config.yaml
encoder_norm_position: "pre"
encoder_activation: "reglu"
encoder_moe_every: 2
decoder_widths: [64, 128, 128, 128]
decoder_blocks_per_level: 1
optimizer: "soap"
eps: 1e-08
adamw_lr_other_params: 0.0014
Rows from block 7 of the encoder of a small image VAE, named by matrix and row number. Rows with one number within an expert belong to one neuron, the router's apart. Each number is 128 + 24 x the weight over its row's rms, rounded and kept within 0 to 255. All counts start at 0. Numbers have three digits each.
After each expert's rows are labels from the 100 images, of 14976, where the router gives the expert most weight on average: "top examples" is what is common among them. Only what is clearly more common there than usual is listed. The data: pixel-art sprites of 400 made-up characters on tiled backdrops.
# router: router (encoder.blocks.7.mlp.router.weight, 16x192, trained with AdamW), inputs 0-95
# gate: expert gate (encoder.blocks.7.mlp.gate, 16x192x192), inputs 0-95
# up: expert up (encoder.blocks.7.mlp.up, 16x192x192), inputs 0-95
# down: expert down (encoder.blocks.7.mlp.down, 16x192x192, transposed), outputs 0-95

# expert 1
router.1:096133152143144113114153108127190150097135131131092161150078121119134139108126078160083140118147108127141140091115118124162158134133115136056132167135141129175140082127143151170116109156137133103119146093165096181142127117128188108118115103102157148118102152103100123104112109109131149154
gate.0:150106138115130120163116105134109152104136158140076111101172161144107176128143125144124113143120165148107138190097129123121096109101115189121127110144084085140138149178099114136133126114085139091145166131129163144130117078156173107139103101128126130112120137162097152099162121124148116151
up.0:155105131107129121159105102137105148099136160146070119092164165145107176128143124140130117141112166145105137189092126114123095117113122190127136115156096082146136155184099127142139131106083129096149161125135147144127111091147181109127095090126125127119115145168097154099163123122150121147
down.0:079121140143123136112127118125113115140168112134117114165103132125131092120126126116169137139134149132105101110149156165135095110152152142122137167081161113091097107106103160113133117143141118140133103121136117103133114154120072117086155124123130186126165107090103125127102130111106136127
gate.1:152118137128125136098174147123138103170121114175132129159130124142135115110120129073116124127104182127146191110096126141141135081141114100171121112134155132097084140110144134118125122108087101115158152132119099146131070157127109127144153131142147101130087133115154088159087080123069109095
up.1:121100105144106088141168120142142101118097079132145160131149135119122128133140114103126114114136180148102130128137134129159103156136146119109144129169138122125084120144146152097110121160169178127117118110106110130144096106116112172162146150090110139127080117131075110148136146130088079145
down.1:166096115125162112106109098095142134146137142170105089153126135108117117130131154130137134121138107163151150132149139108133137146137142162029150124139135133131088129120138103162141120156113121117148142099129130079118195116142129089101133126112092150105125146144137112085113135129159119164
top examples: white

# expert 2
router.2:103112140095164130119139111105150143148150133140105144105115127151128128153124100166093102132111116127108163152162103106138124079132133131142182111110094131106115105115163121111134110166157128093119121158138136142138114115107154122122076142118103158098083121099119146133096149108138146134
gate.0:134120135152140134072138137111170120112139142109119180143101089116136134105121131089124106169139146116177156114120156138138130108118160126113129112118125115116106150118136147094125111117105093149112180135108110133115066119098112120164131143087126137140081119169147149105054149134101158155
up.0:167117101131108097147076083149080085133109110127153149145136173187165156146131123110160112142170163168103122092167162071136105116126097114119140131124181120135109152076102097135141088152114129111120101126146138148154151125073143143163127114124150124152160087099123117129130103126115115119
down.0:153132167161146120126160117137090125129127119112137158111115165121144129135095133107174163122148118153140146105158138147169134127114107114135114118104060158147146110115139136106120127073148106142109084160120136113123132151123093133099139136114141155133128160129087080160092161132155140079
gate.1:099139152177136136131132140170120109141151110142087143124069081121105120113152093142131171136170137122111163125134118148136124131170168135116132167224155169129133132109157157129126145112111125090121162117095111133123121131129135112091062129147147150150131104130124116098119120164111122122
up.1:125178132126175138090113126139154170128168078123079124143104112139104115133123098142125149155174110093149136087130150146122114156166171146125115145184138136141133134167138121145121137151106166094121114120119095115150123126116161157116085088133134144145159143098162142080127128154108125126
down.1:148128089121131137092157135113105131136115111116192104147156113137117170143100154086130099073135129110109129092113092114142173110127091089138108154125166158116101125104070122138089156168134099156119102180077108135157117107108126093144119150140154150111117131108152128151118134084171172143
top examples: white

# expert 12
router.12:118125113083119143144165124170182124109163122165130110105104134159105152123126131134124147115113083135090115142186126123150156140082186131131133083151116109106126130132138106147141161118130144189132126156141110152134124143111120151157155169088125104162117079140121177144142119125147141131
gate.0:136152163165130123130160123133133145121140120101138133127137173132086140146111145120137098110088133127120124078147159147140114166132213098118139155141102135104125096145138150130143125129132081107165158157156162127127071132134147120139129123120108084168123136131161124141101130114132119115
up.0:105143171197126142095137099119145117142139156155143132136110164079132138127139113094107109094097154102099125115110156122149130122191186125122157129122130148130119087141123137094117184123108129084116138153134122158131091156164147080129104138116134099137136145110171122089117159091121145161
down.0:163101111103164142119123138145111085094138136137118092104163110160173157150155166093121108160135101147121145133172183122128116095100113133154143082115148124104112162106117143130121122191124148111129131157095139078103140114105128139147172128138131118113098097092113135120135094135110114123
gate.1:149166145104124133113119105115130071118142151130151118134139126134154118156114112104129145117118089132157144037120171088166108109122149105135094160132121140134156174147079164080104133114115065123125132143102113114113098141096119120150142156157137123129136092153163101106134122120121089164
up.1:100090113142134138131159166142128181122097086128112122140096143155110137101139168143130111136144155134135128193153087155083148130113127160103156082113091111123106085111164097167135129148145184143146149099143159148129154127136162141113111092094103134111117146097110149151116124122139178089
down.1:112162120129129148132088108147113105122129159123147134130084139128115144171123113104159147169094102146094150118128129140111124151117130123128132149164118143126090088145110158088121102172129107157174150161131118094154132136166163131084165150108155143155162161155167100180106159167118118158
top examples: white; yellow

# expert 6
router.6:112107150109180123143160133120153105124115109102161120155135119123168097119106131159154112129129127148165116116119157124086083126140133119152106142113113126152119133127152122138108093134113103130149143128149134125115108141091134079149102166133135098121137113153099164107128119135112139135
gate.0:118154143159111109132143166102120079167145147095186151114090133154138103166173118081123094091119124100115121085108157142107162161122140116113147117142133113117109091079122159135093166105138100143116131139104184138099066117135150143123107154090125136149107124104121163139128114114138143099
up.0:118157142083117161140121064171147104087150097145104155134117088121165194090106148159096153146142161135120157092132140107164128103127095114136098125167143136160156165110110160147139099122110161134124135130138127112149135112153129131137150113091130126129143111137100112139125114115092116143
down.0:156121147122138100107157144144128133163128138104193140106116114137130129117133130134145154107123148084102103139112129111130115124115153101105160151115123155146100072141133139131150150131128111156124068095156141149127082117118133109098096169130113176169146187116127098195154102085092130138
gate.1:146134126116118137110150127117078096099089122105138137154097122096132139189117125126119161128135146091092122112131155133114098138158121133063153147140163106124156109116164221153154125114136129097086116132132116109135107168168142100142111136141125161105162153131114089158145138151169124175
up.1:139132121136124121104154133131073107102081126107141120145110098099152163166089116129114144120135145103104116097123148131120110139155117134061154133122140126134139126129156211142146126140135135082096122128133104097134116158155130100145130151159133163099137164141117111136166145170152140183
down.1:136163140118119170178084154135117161149149136109116105115174144150141134079151129123107095133171095140135131101144104110165114138115135085176116133123069122103162113130108086109124115156089074130149106144152156172116138122101125151096102117115080113147099103114135124113086135128125135109
top examples: yellow; white

# expert 13
router.13:117137181147136135135152131139103126118141120103169162119176167101119124136087133141138107122163143125116135059097122131169142114114116124108158156100156155137170141149093126087148148137137070107096095101152064122120094153137143156113149155101134099152123155142138124126117129105140114102
gate.0:149156142157143160091148134135152181104167158153169169135174146138112105110166111136090168124119136091135091138137134121123107137144088124120108148143100123107146125162115106101126133149143144163136115130073117146147089118171124134112161107144114111134095129159146074133086119157105119104
up.0:111142125155142142151134136130148182107125172153186141145157117124100130110183129126107105106104114093179098122129144112115070112119078128069126138178101099135165165125144118174154164161141156159138106142076091143139153092161111131138135129116094117099095118164119111094157167142146121125
down.0:125120131140115163131129112132109069123146121140097155105145149130126133128134110145134150147127096186114135120143110151095171129118136131132126108104175133124114132158058132129110149122159139152139154121171134117114128165072081129129133138107198133141140113125149139142146109143103153137
gate.1:075137171121093167147170143117151101107123136144163150116139124195137116153147138118174132114135128131106115110152112157125086101105147142105119136126105100062115117102162108124146137153066111114144156127142121081105150118132111118165170129146112140130101148147172190157121123093120139106
up.1:077135165082069171118142150127139149110131109105136164132128122159135136134113128109147098126138169101129108113115116144115104112082118155108124090122129122089152115095142136143136128167097129095152196103124114109097136105141131133147183131160141115104100137169142178142097143130121102129
down.1:151120113160123129141130100104169076138179163111133126135108106121126151157108097132110113130154123104118099116127136088124116122107104129154141179105151175108149183095095120117135137133144165133121144131120088117088133121114139101124110122145170119132124098090127127103126075168103108151
top examples: white; yellow

# expert 0
router.0:089098158149161099108132130123170143077122156133110118119108163099155134124118131148117115124114111152147121109139131129126129114099151142094184132127139102137080132112149144131126127082112152108158157143161171145141096159114119122087144125098111106173092099122157157109145145097146128118
gate.0:109141131115143100105138120140121140107160162134165124115143087177089145120093165084146129139126183089089160166139111104134139160127119144134143134110139125144126113110093198129163091165117116133141104098124145159119081085124142118131130134137102141117098143141165122146143105109113074047
up.0:124099146165124110081148127146107141133105097122152120126093108118116136178123138152097167113103137134124146105125115082121155141173176093151085128094116132112100067150099160137122135140105108121135102125089167156159151125139135127132135162143172155112152128118142096187126117136165112144
down.0:117123160174113090123074179162129110122150144113129129132107185111134106083123135155145143123104109117154107079139168126154152174140112125143126123126124091150123127132129140091176161094146122116111087111117124110179147131085075128165168171176116120150111142103120151139140106149136132095
gate.1:125125121115156145122145138107112145105141167109142104111159103130104109114097153131089114109140107119135135144102117126138129137130108154111142110132133148143090164096120095153119135123111143175164127132104135087146095094122079076137118116096157100109164137166106130094087128097112136143
up.1:111132120145095106137107145151145123135110074140106173129098147125158138119141114119136150153101133137131121132162134131124128110122147116141134139117115122127159111157134167090134131118139107091079128121174123171115155147149163183116130151161097138147081135088144124162157131169144120116
down.1:110082126141100122115157147144134144155146123110125111134120120157148087123098144111150133142145136147185129164087147112089116163084153116156189132126158113117142106131116113174102085131096192141160123126131127125134128100127099136114106104128120090097186110164100146117152128158139122129
top examples: white

# expert 5
router.5:130139134152155144084170129127148097113127127148128129134156140130154132122129103131133123150135132138178116110164082108110138135087123093119126099122108117097107132118135162078154163151131083133180164117060160127068118158160149148100149135127072094106094079150151102138118135154145157098
gate.0:150142132130136147167192149098129138072149152127077134124125122107195100106126134132131118108137125145130154114124115155137143156134131142151109133118138156104146143143148141116089105135145108116098100156138168162136120053072156098139143124109181110134129134127112150098097136152081159110
up.0:131156151115124145173191140090138124087120156125080127126121130114198105107136144150121085136135122124133158130124133175140133134121134128158132136129145162110137149132153139105095110126136090112084113143140156152098101073066151093138140124112205119150143148131125139096089131127078175112
down.0:147142138153125115085020130144136152106107105121096086121139116141071178141146167112090150080153127085131131141124152116125160091138144114125108102146128115134113149134087144148157156109127136156125082081131117150141135197113106136139108127174115119099128129117153150109138144143132130131
gate.1:106117124133106078088179163108130129100115095132123114154148108159107128151126157109169098122138151147158124121111146129104175102136150119107120107097148119123130099130088167118124133173119149157150113148093144168176145093124099109155144118073137147144151131152097140187104128151098095175
up.1:146142135124153168165085099144141105143124170118157138100095149105150131099149095151089153124132114113101126137160115137161086155104122139146128133162107119138120152134161083140137136100150109093107145108148117088083106169123163140092121138197117104106092130097155140066149117116155156072
down.1:110098149143127129098145171118116091102136088166088123143160114138104132155116150059149156092133146186177135115099114111108151149170119146117107121122106134117118119135104154131172113147154118133125148154148156129164175074125085128181138147086135121127146091134124140123118144152117095158
top examples: white

# expert 15
router.15:116147124132110118105132116150171150133140133171138120178141127160117155124112115097148137117107116115161143081184123088143151170107103093119137095172115102135136151123111149093100117128147090148116132127128145147177127139118135159164129188115120129154093122149119156100163153153134102115
gate.0:175132133120154130111154109138150130092152120116114132108117134126091146122102119099141118115127157134105105129131165138137157136163130141105095107119132120124090100134133109152141138146130140095150123082113150111170159140116117116151132125119075088169097129122103147130153152123095129117
up.0:132139129120115144127188114121142180117118086128116112135097161135108108105148118132131080115129187139125074108115150144126141137121127150107099127087108137121110126122139144148141130128135142093143107082148150139156125133084128085116137134116123089182102147097145164122124146120152110151
down.0:151110151127110125080102146129101119159146144144138100090167128141084133135141140131156136107175131096084164140147156118128159068100113137105165157186170141125127120167100104106130120141121083167109111115110093102135138101137148073182109120107126164104108112148140110155128119084097142102
gate.1:140118141140127143120152141173152163099186110162127144139154103107113137068151141073141122059091112149111165131177098123141133172093158102153153154141143143134110122119124126136102147150107156137121107126166075141094087131171128127121148128072115103103123114174110172139158115146097118093
up.1:148104137134099112103190165166139177091182102151122091102106093066114147115140125052127149084134111121105170133154131144134123157096137103126124153128149160138126148140137123146085166124128132170116123105173097131104128113166115127145142090083099120111111154157125139141163114171132128097
down.1:148111164126134097151174124135122123140120123085125138131140151087113116150077139195167103118144133089184131149105136137103083123121115147121142171112113068158142113109152152136133108117132126124112125149098136114152199138106115132118158121153149130125104147134144094150135140129139096183
top examples: white

# expert 4
router.4:139103153166133123157156143176155106103117128103161169139145105157129140119154132103082143147155130123145111104160123134194071105119173170154181144122118094159113114102134148094163148098097103132151122101150112155139090161147167068131135159151149111130128110087157131128139118140140140151
gate.0:170165164128090116138090146117142078091074163142153094079134134118119123156150093135129148160178159129138094154106142162142099130127116126139133121149149112118151109111134103108089136144126133142107147120123101139120057138117116101113101118117141132132132112127113172128104099119089140115
up.0:162159166140091132133097148111139082100083161141160109077130133124126112148136086149115139173168172127133100170100141157147104138131108129150121126161148121131146098104132098117084142138120110142104132116128106128116057133112121103114114118126134134132145108124133173121105094128084142102
down.0:091122167119139080107135145149129145127134127109159155128086126101155125144132132153161094158103128121151140148165160103103121143117107114121151139130139139100112142135094118109125084074133121157160158115115123125118132125151111159089165103173112099135144165148165110121141090097143083091
gate.1:122149134126093153112162125111134120146173149146068136138175136124076082093142109143159126145111177134142115122127110145117142103114093146083137118100150130106153174169052178090113127133110127180152084128126140162147109145134128123136128141117159134125131094142126153116090138128153129138
up.1:131148107131128161143150150118143087139122119145157138110160119114124088101138111115107147117151151114064093104119121125169142127106110116125119151119140137124125127143093121118111184152132126141134153118098167137116109148123135106097137085114110181142107085110096146181106092118130085148
down.1:108114135119165119145171078163145131142130115074147138139128126126104138139118129115144131127134106072163125143123128143104117137129107107159126130139138133134128141109147123102133088127153136105108111124131109082103143174151133102081156148129121132161146103139089117110134118159152110112
top examples: white

# expert 3
router.3:155096106120111107115134115140134149109144165145122141114145153133084101107101114136134098091127129173130089076119156124144152109142131125138124140195122133135090075088124104172104139145132074120113131103109130153192110122120148072157130126122145140146130142130126109143118126109113168093
gate.0:117118106138125135158122135139134095149175122167133131104126086093171121141099119111145132145157174113138165132125149099134149119147110125109129162106129130151170123132083149132164118145089143142177120111146118118123111102123133119171127153133154158108140159178122150128117142103120093142
up.0:105127117154130127161124118126158108172171117160135119121122086097178125149114130121144127141164167097149168110126152122137138112140104141115135149101124149141175113126098132129178126141105140143169119095150113141128107116099114123173120158145163165119142154168135148133124139103133091150
down.0:147147160149115170104185135150086132103132142138091161098131149092070110096144126134096126116126133130126109111162150137078128126116133120143089134132157125112113099136150160106121134139115111135097146129109159117151092172171129107161082146115164128130103142094118099104149095147126161128
gate.1:132140122135101135156137150147111132092174090145150086124146102129098118137111126141141106155073090153161121116142113148151135173152150097094163116121101134129102117144127113100155106117121179117125108095110104143110134135133107105106099142131105130101139093122067140124123098168105134106
up.1:146139106170116168129127090124143159203092166095113143143090159138163140125126136159106144096137145101124162142135151110109140099074103175110103131111158115160152134100144131122106148117153111111131106150116142131108142089153119145114161137127129096175153150154130122137113131105128118119
down.1:123150112134135112109148113171114085109139146143114112140167169096130112102136126107129140141078123156141113113143126144170114147167164116137108125127126131142166113062131113139117103133118147119129100141127107162143177097180099155185092137132152114123141139166125106075174137142121114123
top examples: white

# expert 7
router.7:102131130144098119085131100140192115139129099168147161128121146148124128120103137172102149142144120163147139104175095119154146129167115114113132133134107091178130119115148114139118104134114095106138103101120113143105128095145110144136125125123135146142090117119101127151102155165121160114
gate.0:120092136170116142097083154138103107121134145107130143098096091112124111172110125136147129081161120163105140093126106147119121131098106101142167103105107134123107088081158133143113161102086124104127137147152126113125104130157149139115149125106113120104082161158148157170109138156086122177
up.0:087163155088161125124167130113122117112113125127124157114146133142080156093131126145120113135145084121117150142129110150140146086116135121111122163133117108126108122170143167094140110165115126145126144066109151129139095108137167171154140134148122123094160095138161115113145133085140130084
down.0:110164133099112120146048111163128114146157179124126086126090137123128144138128106147146146114137176137153125111107107130107106158138067123158147111131125130121102126133119126144109120087111144125155130105124151145154139123152149120110141136111153098132163151182097125148149163160142094132
gate.1:106144134123114116099173147143141094103126122147151168127140113139145109146120172061088140142120151095142152069132115142131133143156155086137092136135112157128102099151188154122157119141101117175145144165100124120115102147184121143150106126127115135146098138179126100139105090123119166103
up.1:099062128150143115105117154132121120140112102114159132109093077093112138140144121117115122143160138104145191161141161104126124149150160130162081100140089122131129115127145129134133104140146146123125128144113132103125117169134096139138104152184118105202155143127162113120113081086103128133
down.1:142142098129149104117128136130153123097159156106110119121133136153133109148099135115073124154145153147144091121101140133125137148135085104138138111118116113115148174113095080116102098146173134094123165103137149127149093140092085191059131142109094150144168119130086134132128114123131117121
top examples: white

# expert 8
router.8:155143141153107130100114138094161146147116119114092159146169118139114130155147095137061127100104151155144190125135107115119142104112152140131092183125146131105132107127134114127107146168119092099167160140135127149111106138148117111143133133149134139120135093141094151130110112123130179069
gate.0:148158142123184153117108130131142124147146126082130142138115114119124126114157151119156160144127164112077161098122129121128134118126128118178154114097144125110165114155122110124099136156140098092165190150132097066109143134113140111115119113151112161086066118141088119150112112134170099130
up.0:113099136136057074130140128119085105121096121185141087164119144110130100141087128113115089113148146142167151159102137139140123148125138131079127121141095122132082141113146158138137112109119141164094121095082150185122118141156103149143119130112165107146181156149115175127147153124122137105
down.0:154107157113136134068113146144152102132132123101104100119119191151100136175101127128151161135137117095109118109151153131135132148162099132136132125122137092099116099133134139142137131096138128108099137106095094125138164130113138118152146154099140148110072100159175136150124111145145099119
gate.1:143107144171141149113141099147142144173092097124114132116126103137125112153124149157151106160138117128096160111150150140117114173119146095151124124118138087145124157133140091114199112136114138117098121102122152154143127133135128120133118132110113090117108093078093100130131094131055085150
up.1:120114108096154130155093153095132126074148145130109119152146143122117140135127120097084162090122150110165135146121121107123142091153102149147126151144100156088126114133126155123054133119133143123146140155112110109113134131126144148150154114119144150118163159172165155133133161100183165112
down.1:151138107156088120109125174152121142130063129122127130118120107085164090140105141090090147167156123103136139127122140117138098143162126168122106150169126150153143123085178169065104146097134118115114098094142149123119159176097108150098094106114086109177087150133125106106122073128122151129
top examples: white

# expert 11
router.11:079095140156141158140150119180110098115159146139138128150117096119121129156152120117083125138083087154124122136134142136097110148131104157123168096136141105149092129111097131113117126122110132149156155158159082125130135104156100106127139114133117160120103099090142120140087157166149160123
gate.0:157137097137125141108155147118090129147139138145170136110151111117138141119115126119146102148074109107139138107170125107132093176139136091100127094143126101140102130149155114112122071096129133104152130144090148128099092090158127156099171151162124117109049097122102124120151132152104077136
up.0:143135086134104132104154128123101128109137142132168110125158121127150145102121125117151126146083107118161135098171111116124095164123110108114125095130122107123137138151143090114120097087111137116133115140080132119095122080130156148143155164150118132108068062111110158144128157131123094134
down.0:153112183136093162147095142114130096132149120139105117146132097120104136102104143172132124151121132135109129107105141130126117107102157161137158132092130165112106064156126184117155164119145120156100114129138149115114149122126172091084147137091176153125178161131151139137129131188049137136
gate.1:137111129141134137127131096120132114150106136144157172136178144108121144108094090132099124141144127103117154105159129144151126096072170121143111086121104123115108092128162146142120139141114119148095091130084112113142147087096147112135129144118090139096160096162111169165137125150111135107
up.1:113136105132143140182058093160167125119122084156176121182162119116121136123140122132162140140131141126101128100123147125126115125064155135164073139128080127135140101127083151128178122161117146104099110122078114084157131083141142083115126169128130116130127136091119125127119108131180082126
down.1:097121141135104111132112106142083103101153119109140142113136132122113151139160097130131120155125123146066148098118117124131124128106108139112113119122145103101137134092122140127113120150133086172145160114149136128113135146152103128099161106095172160154213138122149133163121121110061154140
top examples: pink

# expert 9
router.9:124092157156173136099162146133130100119127140136145155098130125098140130100121114107117161139108116143105110131187109114132157121150149127103125167121115181150130101142112146119171108140154101143132117124105096094105120093102140069101157118135148153164095084106119117141129147107131133097
gate.0:123099127116142127113146074097141116120164138122075174086121078137134093091100134150137047105124119122135171065143099100115119121088183115117120102189134122139115116116153101127159139129132151140157128133114127110102082153133133108155133116139148141145113120126063121139155082161109130173
up.0:103110127116150112113137099099148122107166124139079126067124096123148101073112136156140052105105125123130138070154117109121114136094208127092120099173128103125097147114159111135183124082132118141148117109119151116125089169128130114139161121117127141136134118124071149117146108134115127173
down.0:146103133112151153149072109101100150093116137116131082162149125148152147134136118142125135097129116116112083194134111160147152094160083131144155134138099182127066119126108136149158147135121085127078131139175153141173134127120167115121132128118119128129100127108117142136133136115121126100
gate.3:107116165143136115125149150139117127135122104171120171106110178159152121110105136166127131119104114099165151098076137145114156130140170115139150115119154075143133132120147107105114157153091175131164132127175151125113119108110145116148159137115173090125118137111106139133138162145129117146
up.3:114109153153136112126155152131127125148113108178130150091119176156151135107112143150135131117099122116164160098075123134114155132142167111127156106117154076130136114122148112104124134144093162128153142136168149129119111092109140115151162140116173099134113144120097149136119163150119109130
down.3:181128111140137127143157109121137168136145102115096130147086106180103104129112128104129168120152117100093122118127131116119121159123116136148097108105132136121134098143146157155136118075122133115083121127122098103133135121128116121145130097159137154106100171145096098132103061145145121148
top examples: large; white

# expert 14
router.14:150107105126139127104137133143144131083116082111155143131096132130093121113114141105126116118149087169083116126149134086123112130156165114095160116134145125157067127105178117129106117108140100113148182109097127122117104138095129151063086176101142139147112104120148109140118111138132174146
gate.0:109122151115101139140163130164168115144129132167145141152109124148156133115148118116103167139124111134109137053147127105136117101141133177154114152163149132123105112155126207178175098130128136123131143133107131101148098142096080152119168138132112119115109149113116085150141088098190098152
up.0:136156129101108132174130143171172107090143137168126128129156138176127138101151109104125127128115107135108106082106159107172110117135129129162091134139140121122111110138118151208109120086124156121126126174113136109127118115080102136102127133137140169108134110106114111151136097089178076142
down.0:098109053128173137092119102125099163110104139137134161137177132147131126081124117130138131142161116139120163167145102142097116159105126123148173114111102089103124157129161140094147105105127118129133167129129172127107134103122144132121110115124143101104114105146180108126163169147115104116
gate.1:073154080113181124148135141172118111127126118113111140132144143116135151076125107120111109108148132129158091115128083104151165134119111103123140157167143132135120131116095185119163142144139110128112139130125136127147109079184148127129134157132149130134097092134137151131124096096099124125
up.1:148122149154091125072137146097132143113129111128152107138071089115127126153142127142127173119109115136114156166149145131124110100121158123112149102060135141098120127153143098121122148116109117168154139129133145138113114159082102135087153111081097122132121149127105141138132143148146156113
down.1:122151132153153132136078134119122116159103118122157119162116119128150122091126181170160093123162167130162131154099147144115141139173090121126107124126119113115144165110137098110122112128093154111135069089101142131101206143132067150111087116095120099121142153154129113109139182142174111106
top examples: white